{"arch": "convnext", "model": "sound classifier", "dataset": "synthesised imitations of 52 everyday sounds, one a clip", "train_examples": 39062, "n_mels": 40, "hop_length": 160, "input": "log_mel", "spec_augment": true, "win_length": 400, "targets": ["group"], "num_classes": 7, "norm": "rmsnorm", "activation": "swiglu", "mlp_ratio": 3, "dropout": 0.1, "inner_norm": false, "subsampling": 2, "layers": 16, "width": 192, "kernel_size": 5, "loss": "cross_entropy", "init": "xavier_uniform", "residual_init": "none", "optimizer": "muon", "muon_scale": "original", "lr": 0.029, "momentum": 0.9, "nesterov": false, "orthogonalizer": "newton_schulz_5", "adamw_lr_other_params": 0.00085, "steps": 23200, "batch_size": 128, "epochs": 76.0, "lr_schedule": "step", "warmup_steps": 460, "weight_decay": 0.01, "adamw_weight_decay_other_params": 0.05}
Rows from block 7, named by matrix and row number. Each number is 128 + 24 x the weight over its row's rms, rounded and kept within 0 to 255. All counts start at 0. After the name is the row's rms in percent of the matrix's.
# f: depthwise width-5 conv (model.blocks.7.mixer.f.weight, 192x1x5, trained with AdamW), a 5 kernel
f.0 075 [135  86 124 120 159]
f.1 134 [173 141 115 113 112]
f.2 083 [153 131 147  93 102]
f.3 134 [144  93 115 162 135]
f.4 097 [102 120 132 156 164]
f.5 085 [107 105 107 106  96]
f.6 105 [ 85 130 152 135 107]
f.7 134 [163 135 134 114  91]
f.8 119 [ 79 133 141 130 144]
f.9 100 [107 141 114 142 171]
f.10 079 [147 136 124 117  80]
f.11 099 [ 81 112 142 137 138]
f.12 092 [144 154 148  89 133]
f.13 107 [112 152 157 116  96]
f.14 076 [ 99 113 112 153 158]
f.15 098 [170 138 108 113 108]
f.16 101 [169 148 114 135 104]
f.17 123 [172 132 106 130 149]
f.18 098 [136 106  96 118 163]
f.19 109 [165 137 118 123  92]
f.20 104 [ 95 118 157 133 100]
f.21 079 [ 85 116 135 130 156]
f.22 105 [144 133 106  90 154]
f.23 132 [158 144 130 117  88]
f.24 094 [159 131 139 128  85]
f.25 066 [162 159 125 123 100]
f.26 105 [164 142 103 127 101]
f.27 105 [130 133 149 129  79]
f.28 116 [115 155 156 110  99]
f.29 107 [154 148 104 102 152]
f.30 116 [ 96 152 148 100 118]
f.31 098 [ 89 122 130 134 163]
f.32 103 [ 96 112 145 135 163]
f.33 099 [109 137 140 166 100]
f.34 152 [ 89 123 157 145 114]
f.35 098 [113 135 119  98 168]
f.36 082 [119 172 133 137 100]
f.37 087 [ 84 125 131 139 156]
f.38 134 [ 79 121 149 126 126]
f.39 127 [ 87 143 147 105 131]
f.40 092 [152 151 126 102  95]
f.41 111 [100 153 121 135 165]
f.42 081 [140 154 145  87 138]
f.43 097 [126 145  96 132 167]
f.44 108 [100 112 126 163 153]
f.45 100 [ 87 123 130 148 156]
f.46 086 [154 135 117 109  87]
f.47 104 [155 140 111 119  88]
f.48 077 [167 147 140 119 100]
f.49 090 [101 124 155  97 108]
f.50 093 [ 88 120 158 144 121]
f.51 109 [ 95  99 128 138 157]
f.52 088 [123 147  97 165 115]
f.53 112 [154 130 106 147 165]
f.54 086 [158 149  89 127 123]
f.55 124 [ 90 130 156 141 106]
f.56 103 [137 130  97 133 171]
f.57 103 [123 145 159 113  91]
f.58 133 [135 102 134 147 170]
f.59 076 [169 112 111 140 150]
f.60 072 [167 137 143 117  98]
f.61 079 [107 113 145 135 172]
f.62 088 [155 147 105 104 153]
f.63 104 [112 149 141 115  85]
f.64 112 [ 88 112 135 148 153]
f.65 128 [117 122 118 147 176]
f.66 096 [120 130 108 121 177]
f.67 116 [176 142 116 130 144]
f.68 067 [166 141 143 135  96]
f.69 114 [124 116 127 108 176]
f.70 047 [132 147 134  79 120]
f.71 116 [ 77 139 139 126 135]
f.72 113 [140 121 105 145 171]
f.73 100 [ 80 117 141 143 130]
f.74 076 [176 124 117 110 141]
f.75 100 [ 84 126 143 142 150]
f.76 108 [ 99 106 152 158 138]
f.77 147 [ 84 136 150 117 145]
f.78 096 [ 92 106 150 149 141]
f.79 111 [171 152 145 142 131]
f.80 085 [141 155 130  94  99]
f.81 121 [174 149 116 126 116]
f.82 068 [148 139 158 119  91]
f.83 079 [133  89 139 154 152]
f.84 088 [ 84 114 131 153 135]
f.85 070 [126 130 149 100  88]
f.86 110 [173 113 143 118 112]
f.87 104 [ 81 122 139 129 151]
f.88 062 [ 94 148 108 138 157]
f.89 074 [ 84 131 147 125 152]
f.90 084 [ 97 100 136  95 127]
f.91 080 [171 122 115 108 109]
f.92 112 [ 80 123 127 116 148]
f.93 086 [146 107 101 106 158]
f.94 093 [105 142 123 109 170]
f.95 122 [113 154 156  94 122]
f.96 121 [ 92 137 145 142 160]
f.97 098 [163 149 114  98 116]
f.98 114 [102 113 128 143 169]
f.99 091 [177 140 127 133 111]
f.100 077 [102 119 135 121 173]
f.101 059 [139 119 145 128  79]
f.102 135 [160 113 108 157 108]
f.103 141 [ 78 115 141 134 129]
f.104 100 [149 104 138 138  87]
f.105 118 [144 101 111 152 160]
f.106 115 [116 103 131 168 106]
f.107 080 [139 158 136 121  86]
f.108 098 [162 119 112 106 158]
f.109 090 [103 158 145 102 108]
f.110 066 [104 120 140 150  88]
f.111 130 [ 83 131 150 112 136]
f.112 077 [174 146 118 116 113]
f.113 124 [139 116 154 111  88]
f.114 075 [121 129 112 116 177]
f.115 127 [ 97 108 145 133 163]
f.116 070 [125  96 119 123 170]
f.117 113 [102 120 144 126  85]
f.118 091 [162 109 106 152 145]
f.119 109 [160 151 129 108  98]
f.120 077 [121 100 117 140 170]
f.121 072 [108 170 120 120 103]
f.122 075 [160 133 148 124  91]
f.123 098 [109 146 126 141 173]
f.124 105 [ 98 116 120 138 168]
f.125 103 [101 165 146 107 127]
f.126 128 [146 137 141 104  86]
f.127 086 [108 109 104 165 142]
f.128 078 [ 92 111 158 147 126]
f.129 124 [116 124 153 143  85]
f.130 101 [116 124 121 116 178]
f.131 085 [ 95 127 108 141 163]
f.132 079 [175 119 128 132 105]
f.133 136 [173 147 118 135 147]
f.134 094 [109 109 120 147 170]
f.135 113 [163 154 136 106 106]
f.136 110 [ 94 142 149 135  96]
f.137 081 [157 116  99 152 149]
f.138 078 [143 170 115 102 127]
f.139 083 [138 138 147 113  82]
f.140 122 [101 104 122 141 165]
f.141 085 [166  94 141 132 138]
f.142 072 [150 140 125  81 125]
f.143 095 [161 140 137 115  91]
f.144 154 [132 144 150 119  83]
f.145 098 [ 93 102 140 156 137]
f.146 084 [148 105 101 136 162]
f.147 096 [165 161 115 115 138]
f.148 050 [ 99 138 134 107 167]
f.149 046 [102 150 147  91 130]
f.150 106 [168 101 110 114 123]
f.151 098 [ 97 106 144 132 162]
f.152 045 [155 172 124 115 135]
f.153 097 [ 87 118 143 126  98]
f.154 067 [106 122 142 155 166]
f.155 116 [ 92 105 158 140 120]
f.156 071 [152 150 118 104  94]
f.157 140 [149 127 139 140  81]
f.158 052 [153 145  96 155 142]
f.159 109 [153 126 109 157 160]
f.160 125 [177 142 111 124 131]
f.161 105 [147 117 109 145 170]
f.162 088 [157  88 127 149 133]
f.163 103 [104 146 108  90 140]
f.164 110 [150 147 134 103  91]
f.165 120 [104 122 111 133 172]
f.166 103 [128 165 136 105  97]
f.167 084 [160 164 129 127 105]
f.168 053 [157 128 137 158  95]
f.169 086 [136 109 122 117 176]
f.170 107 [162 127 112 121  91]
f.171 106 [140 120 160 129  88]
f.172 091 [152 155 142  91 135]
f.173 081 [111 110 116 144 171]
f.174 094 [152 141  88 128 152]
f.175 131 [ 81 128 141 151 126]
f.176 083 [ 95  98 145 152 132]
f.177 085 [162 128 103 108 154]
f.178 064 [148 165 116 100 114]
f.179 110 [127 144 147 119  81]
f.180 075 [139 142 141 116 175]
f.181 125 [138 109 106 148 167]
f.182 114 [180 127 129 124 115]
f.183 096 [175 133 113 113 115]
f.184 075 [169 105 108 122 114]
f.185 098 [135 162 101 104 146]
f.186 105 [ 96 117 119 142 166]
f.187 096 [152 137 131 100  90]
f.188 077 [ 84 116 139 142 150]
f.189 111 [132 116 157 146  88]
f.190 094 [ 92 120 143 154 153]
f.191 088 [ 89 119 134 148  99]